Weights of a small image captioner: 26.1M parameters, 10400 steps.
Rows from block 4 of the text decoder of a small image captioner, named by matrix and row number. Rows with one number belong to one neuron. Each number is 50 + 12 x the weight over its row's rms, rounded and kept within 0 to 99. All counts start at 0. After the name is the row's rms in percent of the matrix's.
After each neuron's rows are labels from the 100 texts, of 14976, where the neuron reaches its highest value: "fires on" is the input token at the peak. Only what is clearly more common there than usual is listed. The data: rosettes with rotational symmetry. In brackets: how many of the 100, against the usual share in percent.
# fc1: MLP up (decoder.blocks.4.mlp.fc1.weight, 1536x384), inputs 128-255
# fc2: MLP down (decoder.blocks.4.mlp.fc2.weight, 384x1536, transposed), outputs 128-255

fc1.99 085:43 36 42 52 54 44 45 35 84 57 77 47 34 53 22 37 59 45 60 63 48 56 66 57 49 37 37 46 47 59 53 42 52 45 53 22 70 43 59 36 47 52 54 45 42 59 42 55 67 58 58 57 60 51 74 59 59 60 49 73 48 36 45 21 43 51 45 29 59 57 35 49 77 75 50 38 42 35 50 44 68 65 51 54 46 40 34 34 49 55 53 57 66 54 55 68 39 49 45 47 47 57 40 61 82 51 35 28 48 54 36 30 66 56 19 52 42 42 08 66 42 18 57 38 52 58 56 53
fc2.99 088:54 66 75 49 39 47 59 38 46 40 55 57 69 63 50 49 50 52 50 43 51 63 56 54 60 49 53 51 60 33 47 65 37 52 49 74 42 50 51 49 57 56 61 46 36 64 52 43 40 41 41 32 48 54 47 47 36 45 51 50 45 37 51 74 58 53 49 55 37 48 65 68 56 34 47 76 50 81 39 65 34 33 58 58 57 66 76 72 46 41 44 37 49 46 69 49 71 68 41 51 56 60 59 47 37 49 39 64 52 40 59 58 41 47 59 49 48 40 59 27 54 70 28 49 63 36 56 31
fires on: "-" (100 vs 9.1)

fc1.87 083:47 52 52 50 36 44 41 36 74 39 50 52 43 59 27 55 37 38 69 41 66 35 42 50 44 47 25 52 53 52 28 44 51 44 49 63 54 44 66 48 62 37 43 52 32 63 42 36 50 77 50 65 42 48 57 73 57 43 51 48 45 27 37 66 53 49 38 41 53 39 43 47 57 67 65 33 20 41 52 53 55 59 56 63 38 49 58 41 52 45 52 61 37 66 43 49 39 74 52 50 51 56 19 61 63 52 79 36 10 40 51 66 48 49 38 37 32 73 49 54 48 39 49 56 51 72 55 61
fc2.87 106:44 50 22 57 36 56 67 45 45 54 28 59 67 43 55 61 56 59 59 50 27 73 64 51 52 64 48 60 45 53 44 42 70 53 40 44 71 44 36 42 32 49 47 40 71 21 63 56 42 45 51 25 46 53 34 31 39 54 52 45 68 40 60 43 54 49 24 43 30 48 46 36 52 45 43 62 55 42 55 64 56 49 53 51 49 70 43 64 44 40 47 34 61 29 61 65 57 24 50 45 32 67 63 63 57 49 46 65 76 54 40 51 52 68 48 54 61 56 51 56 53 76 28 34 49 22 31 57
fires on: "-" (100 vs 9.1)

fc1.327 096:50 37 58 53 45 48 41 29 73 43 68 47 37 60 33 46 57 47 47 33 75 48 53 51 47 29 47 32 60 56 36 60 35 36 50 45 53 60 59 48 59 45 53 68 26 61 40 43 55 44 52 77 65 51 64 65 51 46 36 45 31 37 43 57 49 56 62 48 62 51 47 61 59 57 63 48 35 61 55 47 51 61 39 52 37 45 47 53 44 52 44 56 41 77 55 38 43 99 46 52 69 51 40 34 55 47 50 32 28 47 50 54 57 35 38 38 30 46 47 44 37 13 50 54 53 79 61 43
fc2.327 098:52 48 43 55 52 48 55 64 46 52 38 40 44 40 56 61 59 63 51 53 47 65 43 53 47 65 51 52 44 67 61 33 54 38 31 56 48 47 37 57 24 46 43 45 58 29 52 69 48 68 61 35 37 51 28 51 56 74 44 55 71 56 54 59 52 30 48 34 30 46 59 23 35 49 41 31 62 41 43 47 67 50 48 44 58 53 30 50 58 46 60 60 49 35 49 68 47 06 57 37 32 46 55 58 54 55 57 69 55 69 39 30 35 65 54 55 63 57 51 69 71 73 54 40 50 27 47 66
fires on: "a" (100 vs 8)

fc1.57 097:55 36 60 53 46 47 39 28 70 42 70 50 33 57 31 45 53 50 46 31 73 47 52 54 45 30 44 32 61 55 38 62 35 37 50 45 53 59 62 50 58 45 51 69 24 60 40 45 53 44 50 79 69 51 65 65 50 46 36 47 31 35 41 56 47 57 60 47 61 50 44 59 58 59 64 51 33 58 57 45 49 62 43 53 37 44 45 53 43 53 43 55 42 78 55 33 40 99 46 52 67 50 39 33 54 45 53 29 27 46 52 52 57 36 36 40 30 49 46 42 35 14 51 55 52 80 63 39
fc2.57 094:61 63 59 58 44 49 61 51 29 49 40 49 50 52 61 46 51 72 47 47 48 68 31 58 51 54 50 61 38 66 54 35 41 43 30 68 42 49 38 56 34 52 57 41 58 43 54 59 37 69 58 30 27 60 30 43 50 74 49 48 69 53 60 72 59 31 49 48 34 43 61 33 22 40 44 43 60 67 44 52 53 38 58 42 71 65 37 47 59 49 51 68 48 23 56 60 54 09 49 41 28 47 57 48 35 52 64 68 56 65 52 45 28 63 58 41 58 61 57 55 71 83 36 45 59 19 42 60
fires on: "a" (100 vs 8)

fc1.395 092:38 48 32 44 58 43 42 48 76 47 48 49 44 58 36 68 44 49 57 57 55 53 64 48 60 44 14 46 37 52 23 30 66 42 46 52 72 54 48 40 42 50 41 47 40 44 67 52 60 60 55 54 41 51 36 68 45 42 50 46 47 41 30 31 43 41 25 42 50 33 32 38 61 67 54 48 36 18 47 40 83 60 45 64 51 51 46 45 52 54 68 60 44 49 42 60 34 35 63 48 45 73 25 57 69 59 62 45 28 57 35 55 42 61 46 51 42 68 36 54 43 35 49 55 41 64 49 73
fc2.395 095:58 74 67 53 23 48 54 28 36 37 42 59 72 54 57 52 46 56 54 50 47 67 42 48 57 48 45 56 47 44 37 62 47 50 37 74 43 41 45 51 38 45 54 39 50 57 60 42 31 54 42 24 44 54 35 37 44 53 40 56 46 46 54 80 63 41 26 57 32 38 68 60 48 30 41 62 35 76 46 65 42 36 52 49 63 73 61 74 55 43 45 40 48 38 73 49 71 50 49 50 46 63 57 44 31 50 67 68 50 53 58 69 42 63 67 43 52 49 71 35 60 78 07 46 65 32 49 41
fires on: "-" (100 vs 9.1)

fc1.54 103:40 36 50 54 52 47 43 30 82 50 72 44 46 63 45 41 64 40 36 46 64 52 55 54 44 32 38 32 56 49 30 55 30 37 61 30 75 55 68 42 60 47 46 61 38 57 41 56 66 41 57 64 66 50 46 56 43 59 38 57 40 42 44 50 41 57 57 37 65 52 47 60 77 63 49 47 30 43 47 41 69 59 43 53 41 43 48 43 45 60 46 60 49 61 53 44 46 79 52 47 53 61 46 41 63 56 28 43 37 61 47 46 63 52 45 49 48 44 20 58 43 16 56 48 42 70 60 40
fc2.54 088:68 63 81 49 45 49 55 38 29 44 50 49 57 47 61 46 37 70 40 42 46 68 45 52 50 48 50 60 45 59 60 50 38 34 39 66 36 50 56 44 49 49 62 44 46 66 48 47 36 48 49 27 37 55 33 40 59 59 39 59 51 55 59 86 68 44 45 65 40 49 68 52 33 31 49 46 44 74 43 61 42 22 54 39 61 68 47 57 62 49 48 55 46 33 68 49 64 30 50 55 48 51 61 35 14 45 62 71 48 63 60 58 30 63 65 43 47 64 56 29 72 81 41 48 62 31 45 35
fires on: "rosette" (100 vs 9.1)

fc1.278 123:40 68 32 53 53 50 58 61 31 47 19 51 54 48 61 57 59 62 49 64 44 63 45 52 69 63 35 66 46 53 46 43 66 53 41 66 49 47 25 57 37 51 40 39 61 28 67 62 42 52 50 24 30 50 36 40 47 50 56 49 68 55 42 58 53 39 23 46 25 34 48 36 38 41 38 56 62 52 44 48 61 44 36 68 64 57 50 54 52 67 60 43 55 30 41 72 57 05 60 43 22 58 60 61 46 47 57 72 60 60 45 49 38 57 68 51 57 62 65 51 47 75 35 50 50 40 44 63
fc2.278 107:66 72 71 50 40 45 57 39 31 53 51 50 69 53 66 42 50 50 52 48 48 60 31 47 52 51 49 62 58 55 51 55 34 45 35 76 34 41 52 53 45 54 55 42 57 60 39 42 31 51 44 24 30 61 40 40 48 55 41 51 56 51 55 86 76 45 47 62 24 42 68 51 48 30 51 61 50 89 39 63 45 25 67 44 66 72 53 64 58 31 46 49 47 41 68 49 64 50 50 47 40 57 61 38 21 45 59 69 46 49 58 51 36 61 66 44 52 48 66 42 59 91 42 49 71 32 52 41
fires on: "<end>" (100 vs 9.1)

fc1.665 088:47 56 49 51 47 62 55 42 44 54 31 46 48 52 78 45 70 48 37 66 58 61 35 53 65 45 57 63 57 51 48 54 45 33 45 42 67 55 38 39 39 55 44 38 56 40 57 60 52 33 54 26 39 51 28 43 48 61 39 42 60 49 48 64 58 49 40 40 33 53 59 46 61 36 42 51 69 63 41 53 86 41 35 56 54 59 50 52 51 59 48 49 64 33 47 54 66 34 63 48 36 64 70 45 31 52 37 77 70 67 46 46 50 61 63 54 68 45 43 56 55 78 41 57 53 36 36 61
fc2.665 087:65 68 78 52 30 51 59 39 44 40 47 52 58 53 68 42 41 59 47 48 56 59 32 49 49 52 33 57 47 52 40 66 45 43 35 75 41 43 52 51 44 37 58 46 41 72 52 31 34 51 47 30 34 60 48 39 44 57 37 56 43 49 55 83 72 37 39 67 35 36 72 46 31 27 53 50 35 82 45 69 42 35 62 44 69 66 60 64 63 36 37 45 46 42 70 51 61 44 45 40 44 48 58 39 20 50 67 59 52 43 59 68 35 59 68 46 47 56 76 36 56 73 24 49 65 33 53 45
fires on: "colours" (100 vs 9.1)

fc1.85 116:38 56 32 51 53 59 53 55 46 55 23 51 54 45 70 58 58 49 39 59 43 64 48 54 65 56 45 68 48 54 44 42 65 49 38 49 63 48 23 39 37 51 39 31 71 28 61 65 57 42 58 24 35 54 22 43 48 58 58 48 67 52 44 50 45 44 33 46 27 37 55 47 62 41 45 57 61 37 46 50 77 41 46 55 58 65 45 61 53 55 60 43 56 24 44 69 54 07 57 45 37 66 61 52 41 51 43 82 59 69 43 48 44 63 60 52 65 54 52 52 54 81 40 56 53 36 36 73
fc2.85 119:54 71 67 48 32 48 58 40 43 43 43 49 64 56 63 44 50 55 55 53 53 57 26 47 51 50 48 57 57 43 42 65 33 49 39 83 43 45 46 53 47 55 52 44 45 69 52 32 28 53 50 30 33 54 39 47 45 57 38 57 49 52 45 89 65 40 53 61 33 36 69 42 40 29 51 57 51 83 45 57 44 30 63 45 57 67 72 66 53 30 46 49 44 48 58 50 70 57 57 48 40 49 54 43 24 55 67 75 42 45 69 64 41 51 77 47 52 38 84 41 59 74 30 47 65 24 55 50
fires on: "colours" (92 vs 9.1)

fc1.336 091:42 44 40 55 50 35 43 33 89 56 55 55 34 57 29 47 69 51 54 66 59 45 51 56 63 26 25 42 55 53 32 48 46 37 59 31 65 54 55 40 58 53 54 59 36 49 47 52 72 43 53 66 50 57 54 61 53 43 44 56 35 30 39 26 43 50 51 38 54 50 39 50 65 67 44 47 33 43 50 48 64 63 39 67 44 39 46 45 46 68 56 59 52 62 46 66 42 58 55 46 59 59 34 50 71 55 44 32 51 52 41 34 59 48 37 48 40 51 25 64 35 15 52 47 49 75 52 54
fc2.336 070:68 69 73 56 39 48 59 40 25 55 40 57 61 49 66 47 45 54 47 42 40 66 42 50 52 52 43 57 44 58 44 55 46 54 43 65 39 42 43 57 38 47 60 43 57 58 47 38 34 46 40 23 40 68 38 29 48 56 48 54 41 57 59 72 72 51 38 74 31 41 58 51 22 34 50 59 43 85 47 69 37 36 66 42 70 71 53 66 59 34 36 44 54 35 62 38 68 38 49 53 42 52 71 26 27 44 64 55 59 47 65 64 37 65 53 50 42 56 68 27 58 80 29 51 63 42 46 43
fires on: "in" (100 vs 9.1)

fc1.391 087:43 44 33 59 58 46 43 33 91 49 61 45 37 53 21 49 62 51 55 73 56 59 59 57 60 40 23 41 48 52 37 37 64 41 51 38 70 43 51 39 45 51 48 48 51 51 59 65 61 56 53 55 47 55 59 59 54 52 45 61 53 29 32 24 41 49 36 35 46 44 33 39 79 68 47 42 34 19 52 44 75 65 45 61 48 51 38 39 51 68 56 60 57 53 43 78 40 39 55 46 44 74 31 61 79 50 39 38 44 59 32 37 57 62 32 51 37 59 15 68 40 19 51 50 52 65 52 61
fc2.391 095:58 70 72 53 32 50 56 31 38 44 50 57 72 62 54 48 48 50 53 45 47 67 45 51 57 46 53 54 55 36 43 63 37 49 43 74 46 43 52 53 47 55 57 40 41 63 55 42 39 48 45 26 51 57 44 40 36 49 43 52 42 41 54 81 59 52 41 61 32 45 65 67 59 32 43 71 44 85 44 66 40 33 62 51 60 71 70 72 52 33 44 39 48 45 71 44 73 60 49 52 54 60 61 37 31 49 54 73 49 40 59 63 45 53 60 48 49 48 65 26 55 77 23 49 63 39 54 36
fires on: "-" (100 vs 9.1)

fc1.136 101:56 34 51 57 43 47 44 33 75 48 76 44 37 57 37 42 63 43 42 43 73 47 55 53 42 32 44 32 56 47 37 55 35 37 57 41 57 56 63 50 60 49 48 69 31 61 43 47 59 41 53 77 69 54 60 59 45 52 41 53 23 40 41 56 44 64 63 43 64 52 43 57 61 64 59 50 36 55 53 49 54 61 39 47 39 42 47 51 47 61 44 60 42 71 54 36 40 97 50 49 63 55 45 36 65 48 42 33 34 41 53 52 61 40 43 43 38 45 33 50 37 12 57 54 49 75 63 37
fc2.136 094:62 67 77 55 44 42 63 43 29 42 50 51 47 57 60 40 48 70 42 47 56 71 25 59 49 49 51 60 33 61 56 42 37 40 32 67 42 51 46 56 44 50 61 40 49 56 52 53 37 68 51 33 31 59 28 49 54 70 37 54 66 56 61 84 59 29 53 51 47 48 67 39 23 40 50 39 58 77 42 48 50 34 53 40 72 62 44 46 58 49 52 76 43 29 54 52 51 20 50 50 35 46 53 44 28 53 73 67 46 63 56 47 26 55 61 38 52 66 61 44 70 78 41 50 54 24 48 54
fires on: "a" (100 vs 8)

fc1.669 124:55 64 52 46 49 55 57 61 30 47 27 48 64 45 82 57 45 56 40 48 46 60 33 46 51 60 62 68 47 50 57 51 67 52 43 70 45 46 36 52 38 47 44 32 65 42 62 59 36 43 46 27 27 50 25 39 46 55 51 37 68 56 53 77 54 44 34 63 32 40 66 42 44 33 47 55 61 56 48 50 52 34 45 53 60 64 49 59 57 47 53 45 48 33 44 51 64 15 58 54 36 56 67 49 24 48 58 79 62 61 53 59 31 56 73 53 66 60 63 46 64 95 38 58 49 29 40 56
fc2.669 137:61 68 65 47 40 52 57 49 37 51 39 49 58 53 68 44 57 58 56 53 53 53 22 46 46 55 44 65 54 51 45 54 39 49 29 81 40 49 42 54 51 53 47 42 51 64 44 32 27 61 49 26 22 55 37 48 55 61 41 56 59 58 49 84 66 34 59 59 30 36 64 28 35 29 54 57 57 78 47 54 48 31 72 49 61 63 64 58 56 31 45 53 41 47 55 53 64 47 61 43 36 47 53 42 25 54 72 63 41 50 65 58 37 49 77 45 52 35 82 55 62 77 37 42 63 24 51 55
fires on: "<end>" (88 vs 9.1)

fc1.569 067:51 45 65 46 48 52 62 49 91 45 74 45 34 61 34 39 36 44 54 52 66 48 35 52 50 35 47 49 44 54 57 53 38 37 33 52 52 45 55 38 46 52 43 45 47 71 35 55 55 70 51 66 51 48 60 69 74 64 43 52 60 35 52 62 50 44 41 57 65 46 46 44 72 58 55 39 43 39 45 34 65 55 57 51 49 49 42 33 58 35 49 70 55 66 47 36 35 71 47 59 57 62 30 44 53 46 46 33 08 49 39 63 51 55 38 43 34 58 36 30 58 40 51 62 59 64 64 60
fc2.569 102:54 56 70 49 39 53 54 46 57 36 53 57 47 60 48 40 44 49 48 53 60 37 26 52 56 41 45 47 62 25 33 72 42 59 47 78 44 54 56 48 72 61 50 54 34 79 50 32 46 38 50 59 44 49 51 55 40 47 49 53 37 46 41 73 54 50 58 60 47 41 62 56 39 33 61 65 51 66 43 55 37 41 55 52 50 49 85 58 51 39 49 48 40 68 50 52 64 84 53 54 56 33 40 42 35 51 59 54 42 41 71 68 52 32 70 46 40 28 85 34 45 38 35 59 60 52 60 45
fires on: "-" (100 vs 9.1)

fc1.684 092:54 39 49 57 42 44 44 31 78 47 71 42 33 57 33 43 66 42 44 49 74 48 51 55 47 31 38 35 58 48 37 56 33 37 57 39 61 56 59 46 58 51 47 66 32 58 43 49 62 43 52 76 65 52 59 59 49 50 40 56 26 34 41 50 47 61 61 41 60 50 41 54 61 66 61 47 34 54 53 47 55 65 39 52 38 45 43 52 47 62 45 61 44 71 52 43 40 92 51 51 61 55 43 41 67 51 45 31 35 43 49 48 59 40 37 45 38 48 29 59 37 13 55 53 50 77 62 44
fc2.684 071:65 73 77 56 40 50 55 35 26 40 48 49 52 50 64 43 40 61 42 49 52 70 30 55 46 47 41 57 36 60 54 53 41 37 33 69 40 47 50 52 44 43 59 40 49 65 51 40 34 58 50 23 33 58 37 38 50 61 34 63 51 53 61 81 71 36 41 65 41 43 67 44 29 29 52 44 39 82 44 60 43 30 58 40 69 69 48 60 64 46 41 54 46 32 67 49 59 28 52 49 45 47 60 35 16 45 68 62 47 57 55 57 30 63 64 44 44 63 63 35 69 78 34 48 60 36 48 42
fires on: "rosette" (93 vs 9.1)

fc1.55 125:53 61 51 48 45 59 58 54 39 48 31 45 61 50 81 51 55 56 35 54 46 63 37 45 55 57 58 62 53 51 49 54 61 46 43 66 52 49 30 50 37 46 44 35 68 38 59 61 43 36 49 26 30 53 27 37 47 62 45 40 70 48 48 83 53 46 33 59 26 40 67 44 46 34 47 56 60 61 47 52 70 38 40 55 57 67 52 57 52 56 48 45 54 33 45 50 65 20 58 54 35 63 67 48 22 48 46 80 57 68 55 60 37 59 76 51 58 54 55 43 60 96 34 57 52 29 44 59
fc2.55 128:57 72 73 48 38 51 60 41 41 48 44 48 65 54 64 46 52 56 54 54 54 56 30 44 46 52 44 61 56 49 44 59 37 46 36 83 39 45 44 50 50 53 55 40 47 67 51 34 27 57 46 30 28 54 41 47 52 59 41 55 48 50 45 87 66 38 56 61 29 37 68 40 41 25 55 58 53 81 44 62 47 30 66 44 61 66 65 64 58 31 46 48 40 44 61 52 65 53 54 44 38 52 59 44 25 54 66 67 43 48 65 62 36 51 74 49 50 40 80 43 59 81 33 42 66 24 55 48
fires on: "colours" (100 vs 9.1)

fc1.309 139:50 61 51 46 49 60 57 56 39 46 27 48 60 52 83 58 50 51 41 50 48 62 32 44 52 55 55 66 48 51 48 50 65 48 39 72 52 49 31 50 35 45 40 29 67 39 58 58 40 41 50 28 26 49 21 42 47 64 48 42 65 54 47 78 55 43 33 61 28 33 68 42 47 33 52 51 60 54 45 51 66 39 45 57 55 67 53 56 56 52 54 46 51 34 42 55 59 18 58 55 37 65 62 52 26 52 56 81 55 64 53 64 31 58 74 52 61 57 61 49 63 97 34 56 54 32 41 65
fc2.309 132:56 71 67 46 37 49 58 43 40 47 43 50 62 54 64 45 55 55 57 54 55 53 24 46 48 50 47 61 58 46 44 60 37 49 33 84 40 48 44 53 50 53 49 43 49 67 48 33 27 59 49 31 27 51 39 48 53 59 40 56 53 55 45 87 64 36 56 60 31 35 66 35 41 29 54 56 53 78 46 55 49 29 67 47 57 66 68 63 54 33 45 51 40 50 55 51 64 54 61 45 38 51 51 43 26 54 72 67 37 49 66 63 37 49 77 48 50 33 85 49 59 75 33 44 65 26 55 52
fires on: "<end>" (93 vs 9.1)

fc1.220 076:46 53 54 35 60 43 53 64 15 66 43 62 56 37 41 47 45 65 48 38 27 30 65 48 49 54 61 45 55 45 63 41 56 62 58 42 27 54 42 67 62 47 59 64 40 35 39 47 46 47 47 48 64 48 61 49 44 33 52 42 47 52 56 35 54 45 77 56 52 63 57 63 23 35 41 70 62 68 49 59 26 49 64 47 52 34 70 62 36 59 43 42 52 52 53 33 59 55 51 51 58 15 60 37 39 39 46 42 66 45 61 37 58 39 55 48 43 32 57 20 46 55 50 47 52 56 54 42
fc2.220 100:32 38 22 54 58 52 49 79 58 57 45 53 49 35 44 55 60 49 58 52 34 43 59 57 54 58 56 51 54 46 57 37 64 57 60 26 58 59 41 40 53 60 49 50 62 08 50 67 57 51 51 47 53 48 34 59 53 46 62 42 71 44 50 22 33 57 48 30 55 45 30 34 49 63 45 45 67 13 47 34 62 60 39 50 32 39 37 33 42 73 56 50 57 46 33 66 49 24 55 48 41 47 46 72 77 50 37 44 63 58 36 28 52 40 42 58 54 53 37 71 51 36 67 38 33 50 39 62
fires on: "fold" (100 vs 9.1)

fc1.48 099:44 40 66 57 43 44 41 35 68 50 64 56 33 62 27 42 51 53 50 41 64 38 55 59 54 28 38 43 54 48 36 59 38 43 53 41 52 64 63 54 64 44 53 69 25 59 30 36 57 46 53 73 65 57 66 66 55 43 37 43 40 37 41 45 54 55 65 43 61 57 52 65 58 62 51 55 28 61 54 53 45 63 49 57 44 38 66 43 38 59 46 58 46 76 49 33 38 98 47 49 71 44 30 42 60 48 55 30 27 52 48 52 62 35 40 40 26 47 52 34 35 17 47 46 51 84 69 39
fc2.48 106:38 48 30 56 54 41 52 71 47 57 41 53 48 35 47 54 60 58 62 55 30 52 57 53 49 63 48 50 44 56 61 31 57 50 47 32 53 59 43 44 37 58 49 48 66 12 50 68 49 60 56 39 44 45 32 54 48 47 53 47 76 47 54 32 41 51 47 32 43 45 40 25 45 58 40 43 67 26 46 36 62 50 42 51 37 42 28 32 48 73 58 57 57 32 40 79 50 11 61 46 35 47 52 72 74 54 44 54 67 64 40 23 49 46 45 57 57 52 44 77 55 50 66 35 40 46 36 66
fires on: "a" (100 vs 8)

fc1.148 105:48 38 52 54 48 48 44 34 84 50 79 43 41 61 41 40 63 38 41 41 70 53 53 55 38 34 41 35 56 47 37 56 29 37 62 30 70 52 70 40 58 46 49 56 38 61 41 54 62 51 55 67 63 51 55 57 45 62 41 60 36 42 44 53 43 57 60 39 67 55 45 61 68 67 55 44 35 48 51 39 69 63 49 48 40 42 46 44 47 53 47 62 47 61 55 37 41 85 49 50 52 59 44 38 66 56 36 36 38 47 45 51 61 48 37 45 45 49 20 54 44 17 58 51 47 70 59 39
fc2.148 075:67 75 77 55 41 49 57 35 29 37 52 50 54 51 63 43 44 63 44 49 53 71 30 53 45 50 42 58 35 61 53 54 41 37 31 71 39 44 52 56 41 42 60 39 49 67 53 42 34 59 49 26 32 60 39 42 51 62 33 59 52 53 59 85 70 36 41 65 38 44 67 45 27 27 54 47 40 84 45 60 41 31 58 43 68 71 50 61 64 43 41 53 46 35 67 51 59 32 53 51 42 50 56 36 18 44 71 62 48 56 55 58 32 64 63 43 45 65 64 37 65 80 33 47 63 35 50 43
fires on: "rosette" (100 vs 9.1)

fc1.279 079:41 38 49 53 55 47 49 37 92 47 77 49 30 66 14 40 56 51 58 62 55 55 58 56 52 29 31 40 44 55 50 48 44 43 47 40 64 44 62 45 52 60 50 50 39 65 36 52 66 62 54 63 59 53 78 66 65 53 43 71 57 31 43 38 47 49 39 39 64 53 36 41 68 73 51 39 32 39 46 37 54 51 56 62 47 41 37 31 48 56 44 54 58 64 59 64 38 68 43 47 51 57 31 54 73 47 40 23 32 57 40 33 62 54 30 47 29 48 18 54 42 13 53 43 53 70 70 46
fc2.279 085:54 59 70 48 35 51 60 41 57 42 51 55 69 64 55 50 53 54 51 41 49 57 56 54 61 48 53 49 63 30 42 66 33 48 56 69 47 52 50 41 61 59 60 48 36 66 55 43 44 28 46 39 51 51 47 43 34 42 54 52 43 32 50 72 53 58 53 54 41 42 60 67 51 34 51 77 49 81 44 61 35 30 53 53 48 66 80 74 43 37 47 35 52 52 62 53 70 62 42 51 54 55 65 50 38 49 30 69 56 44 61 57 43 44 62 50 51 38 53 28 53 65 35 44 56 37 52 32
fires on: "rosette" (100 vs 9.1)

fc1.266 104:60 41 68 53 49 58 50 38 67 45 80 39 37 62 52 40 46 45 30 27 67 49 51 50 21 36 57 33 53 50 42 64 26 38 61 40 65 48 80 36 60 44 53 57 43 70 47 53 57 41 52 73 63 48 46 42 42 64 37 54 43 55 56 57 47 65 66 48 69 59 52 66 58 60 53 48 49 57 50 41 47 54 49 44 51 37 54 52 50 43 38 61 48 63 60 19 44 93 45 57 66 55 40 38 50 56 35 48 36 44 56 47 57 49 39 42 50 46 32 38 52 31 61 51 50 63 53 36
fc2.266 078:68 74 73 54 43 47 58 30 17 53 45 53 55 48 64 50 45 61 42 43 43 62 36 51 51 56 41 61 42 66 46 51 42 47 31 74 40 44 50 58 40 45 58 42 62 57 49 39 34 53 44 24 34 57 34 38 52 60 34 58 44 65 56 79 74 40 43 68 26 39 66 47 32 26 51 54 41 79 41 65 46 30 60 39 70 64 54 57 66 47 40 55 42 34 64 48 66 35 57 54 42 53 61 35 24 44 77 59 52 62 64 60 32 66 62 43 42 52 71 44 69 77 31 51 65 37 48 46
fires on: "rosette" (32 vs 9.1)

fc1.505 130:52 62 50 50 49 58 59 57 33 47 26 47 61 48 82 57 49 54 38 51 46 61 33 46 53 58 57 65 49 51 50 50 66 49 43 71 51 46 31 52 38 48 41 32 66 38 60 60 41 42 48 26 24 49 23 39 44 59 49 38 67 54 49 75 55 43 33 61 28 37 66 42 44 33 49 54 62 52 46 50 62 38 43 56 59 64 53 57 58 51 53 47 48 33 44 54 62 16 59 54 35 60 65 52 26 50 55 81 59 64 52 60 33 57 74 51 61 60 61 47 63 94 35 57 53 30 41 61
fc2.505 134:59 70 67 47 38 49 59 45 39 49 43 49 62 54 66 44 55 56 56 53 55 54 24 45 46 52 45 63 56 49 47 58 36 46 32 82 41 46 44 54 50 51 50 41 50 67 46 33 27 60 50 26 26 54 41 48 52 59 41 57 54 54 47 87 66 35 56 59 29 36 67 34 40 29 52 55 55 80 44 56 48 29 70 48 59 67 67 62 56 31 45 51 42 46 57 51 64 51 58 42 36 50 53 43 24 55 69 66 40 49 63 60 37 50 78 47 50 38 80 51 62 79 35 43 65 24 53 50
fires on: "<end>" (91 vs 9.1)

fc1.593 100:53 37 55 54 48 48 46 34 80 49 82 42 41 60 39 45 62 39 42 42 75 53 52 57 38 33 44 35 56 46 37 56 34 37 58 41 64 53 64 44 56 49 48 60 33 63 42 51 58 49 54 73 67 55 60 59 45 56 39 58 27 42 42 59 43 59 61 45 66 54 45 62 65 67 61 44 34 51 52 45 61 61 45 45 35 44 41 48 50 54 50 61 39 66 58 37 41 89 50 51 56 56 47 37 66 50 41 31 34 42 48 54 59 43 40 44 41 50 26 54 41 18 56 54 48 72 59 40
fc2.593 082:64 73 77 55 42 47 57 38 29 36 54 49 50 52 62 41 45 64 45 49 53 72 28 56 43 49 44 58 33 61 58 49 39 35 31 68 38 49 51 54 43 45 60 38 46 66 52 47 35 62 52 30 33 59 37 46 54 65 33 58 61 51 61 84 66 33 48 59 44 46 68 44 24 34 54 42 48 82 41 55 42 32 57 42 67 67 44 55 64 46 48 61 41 35 63 54 56 26 53 49 39 46 57 39 22 43 69 63 48 61 52 51 29 59 62 43 50 68 57 40 66 80 41 46 58 32 50 44
fires on: "rosette" (100 vs 9.1)

fc1.357 091:42 46 35 51 53 31 41 33 75 52 51 58 38 59 27 52 62 54 57 59 51 43 57 56 60 34 20 38 54 53 25 44 51 38 56 36 71 57 59 45 57 51 49 64 33 44 54 53 65 50 57 61 54 55 50 62 47 41 44 52 37 30 33 28 41 44 52 35 51 43 38 48 66 64 46 50 29 26 50 50 59 61 42 67 47 41 51 48 46 71 57 56 49 58 41 63 42 53 55 48 53 60 27 55 76 52 50 39 43 55 42 34 60 53 40 51 42 56 32 68 37 14 51 45 45 76 55 55
fc2.357 087:63 70 63 58 32 50 58 42 25 49 33 59 65 48 66 51 49 59 51 43 40 72 39 47 52 61 40 62 48 52 44 54 52 56 35 66 46 40 40 56 39 50 59 39 59 48 50 40 31 54 44 15 40 62 31 32 44 56 41 52 44 57 60 72 70 43 37 64 31 37 58 46 30 32 45 60 44 77 51 70 38 43 64 41 68 70 54 70 50 41 38 37 52 29 72 48 71 38 53 44 37 51 64 43 35 47 70 63 65 52 65 64 43 61 60 43 48 49 74 39 60 85 19 43 59 33 42 47
fires on: "in" (100 vs 9.1)